A small image classifier, trained from scratch.
Model: 1.99M parameters, 24-pixel images, arch vit, norm layernorm_no_bias, patch size [2, 2], layers 12, width 128.
Rows from block 8 of a small image classifier, named by matrix and row number. Rows with one number belong to one neuron. Each number is 128 + 24 x the weight over its row's rms, rounded and kept within 0 to 255. All counts start at 0. Numbers have three digits each.
After each neuron's rows are labels from the 100 images, of 14848, where the neuron reaches its largest size: "peak at" is the part of the image that holds the peak. Only what is clearly more common there than usual is listed. The data: drawn small creatures on textured ground. In brackets: how many of the 100.
# gate: MLP gate (model.blocks.8.mlp.gate.weight, 256x128), inputs 0-127
# fc1: MLP up (model.blocks.8.mlp.fc1.weight, 256x128), inputs 0-127
# fc2: MLP down (model.blocks.8.mlp.fc2.weight, 128x256, transposed), outputs 0-127

gate.118:123122111170125086140115157109107121135153125154089113117121128170130126154104130124161124123129160128158148169146166166098115141150138131101077078131094131087100079102149162141133077112119111113111150094132108106103138156123113133155115175164146128141170102183126124115145126135122115133160162115120123183116104160118118142130129149137173089144118147163135129088152112135106096113119
fc1.118:085143106124101126157133115112151140137131148140157161141133107157159110091136124156109138151160100154120136134112135102134138125085094123153153152148140131140163125179155078107125155151147154126147094163103131152148143127098133107132154058150125110143127171091146123149107146113094109125123105114117123107099153100144146103133119126150100121144128107092069112124112135121183070120183
fc2.118:116143153149131127129135159070122093140162132163096119125132106142131109119179121143126104148075145128157135127142135142107118140135127082099124143151127116156140181156136106150138079134136113137141158105170143115111113146140130132128140146133142102111174111125101137102124145094131120122115159124126063108100154138136132170133125136133115187081140143124157074104132092063112164095106
peak at: centre (98)

gate.138:146151128125141138143139118135102099069121107120160132102118169099126094154126090144119126123153145139116146149117162169118111109138126129095090139091129133119098152135118163157107150093140125091136181132140136146140144118122114096141166070143119086128138145140151140151135100116130177144153123128133115082151118148150130132144120111141119059199110145174131151161173139091135133141152
fc1.138:138099135144154117096142134114108121121143100105132144119143149137137092126131155076143125141124161127149145138110130158122126169118156115168163133111148140142112115123152173108120126098112124122092164166141106153092114148122129131083110085106115116121117142151115130122126131148099116179135111153149112051110129135067172097152127078146149166115181130152144125178163136112126105166110
fc2.138:145125099161125127149122141151125139160120127126155140117100159154120135121107119118161098109155086131095137108137126124129112194113109127151124079135180150151135133132127131125108121142114140116120148111149149152083145141100095146102092118092103095113162155141160141144090114129129125148168111106160067097090121140125118189152080144137126101139181098126139165161154140108136083111136
peak at: bottom centre (41); bottom right (29)

gate.49:148143125105120091117140160090114119100187137126097163152134084139158170153144139092128114124145157075181139131178165159169126139126123119131104110130130126116134084133140129138138129158107103103141142101096154103084165147087117148085165134165128127102086127150152148130113142138091143128142137102124173115115155137101154103131108124152098159133118150143134127178109140142152111134110
fc1.49:177151144122138175122131103113113138141110133142136138130123127153128192089128112157128124144110150124117127129107126045160144134140099133101140143131103140127110114134116140105107129117159157146150144146147143086151112126118129140103115104146185086136143106097099135084174097135164136123096121143073101149145138158151117125136104153097151175179094117146085150114102105140097133122142
fc2.49:130132096090118137106132138095101152141167191127152148142152129159130130156090116084129107147145135110131129089185142124159141129118140144079107131172130159133128098113134113159115078134113115081117123162136170139118160174112146112137102098116131149136123157152111122122129155078101105106059117145114125195150120148120127151170122109117093138123133160129110110135136111118129128144121
peak at: middle right (33)

gate.172:151157110116141128112116152138137100122113115129126086130172136109150134126091137126119162108128184145134120127146149111099170132085157147138130153176131138190110126127152130118121130132137134121113105141100092125096098141101115151134141110165158105131112161116141171109176148121127133128109101146094141070125132143148070162081096131169134165099117116140129153079104114135173157097133
fc1.172:164148141115130099122083124136124118116132129132160153149139103135104123154107100108129139128130122145150136129128152102090128146141097166104139178184109102165122110115122118143151120084088140113087087100141141128132121107164121149150155173168120111151099124136138117120166151143149168093106155112134146100132148106112077189107089127080143102104157112134175126099105112137148165122115
fc2.172:157156100141094124113151111144138113143095137100148116138106134132146194136112140119140116168131140106074119121116110147174119134171093082108130134076167130126123112104124155119135127155097133108163145100140122104110151131144134090118146094065124128147187110149135136139098114131137097135178123146151115152110126160180120100128106109158119108130108136097106139150168137147082104114117
peak at: centre (44)

gate.252:148141096116161156177152111099134158091158099120143127143137117118129142129119101106165092155118124133134126184137131115132160123092157053147170138144154124150123162148096124158119173140132111153147096155136133121132134098129098135122117133118132078099143089146161151153158136096127136173110165133148109072145125108126121144148093148096126124147144098190152105134109113120137142141112
fc1.252:147116081108149137119104097101113163109109144124177144143152148147136144075131095123123120158152127190119151130151121118111091154114149128166071114129123104147142105104169120112125147092171140104134094113142112121091116152141078138147129134140159103147138123145161138137165138112128142146140098153127129133170125149140080106102112164090131122125130081119131091145112171130140076135096
fc2.252:152093121105143125135103109119145153138125097152150142074124143171080110131078152119137124164085127122119103122122134160112137115157157100153129129122165144097127150116127099148113159172101091121145150084116079137147159110132122133099105143157128129091120139076154133113136138165142149123143162164127105179085141176146138136103117114127136127114144119150108146144075133102154127087160
peak at: centre (68)

gate.177:152163143119095128139132106104190096114117160112143140126100120138114111138133104146138160112128105130103152085107115132150119121136120094098107092113134050124111096131107130126150084133110104084090100118112132133081147144182167104123107103119107112156114131132132166103115133093079089135102153089139113144127105119136132105111099134100119132115113102134132099100127131163191113130154
fc1.177:124108111135122162107146143123079167131110081135129109131123109125096102098142134150148115123123182150178120193118115131122150127130142104076133150129131174118137145108170132148127147102116159151192128112109113095168123129101083127115128146113151164124164135151152108140121126149157174112133104131141172095152150141136084154131146158143139104148159163116159123122138119130087162106126
fc2.177:114160138126135141135126139095072125119125136129140146114160107090082111171145090140157148121168141113122132105131115137140127147118131145143104150085145108156165104128128143105111116151098130122133088140110104085114169072145131178159167181140104126107122160091128161143146127138126109128137125108198163170153135092094141075125136128109111147126112092129161099149119127110121118125108
peak at: middle right (29)

gate.50:140166115085148123122125166132098104177137119149133139107130107125135138129139075136125140103134136153111115116117061157162125095155142129139101103090119126095151108129102129112116134130170095115108160169129092174148105175141144179103131158123086079098093115163148145146123128143147090146112120130109088116117098105133145097080119108131122100162133138147157125111160131137096128145122
fc1.50:145152133127097151131128140140158097093120116118099167172107152097113133145139094139145133134142154156138133159116078136142135142091069037114168116112093105119095111126113091128174135118134162107124121146142108140143119112154127100110137115118100114083116120127128119111108105127134088108133113104139150118129111120104103141128140141122105145152117133107169095096181170145150187142155
fc2.50:106115161159109093079083095144146132095167123091118108142144140132155099176132117151110105122143126139133144130133126126123139144110146118149164132154120196133114133132157076156151138127109120183118152110136133068109135133099111102112119110110124144107126101093106092136152130109153146166123144112106176140131135106113117152154124072114117126111153150165163166159110096102145137093143
peak at: centre (27)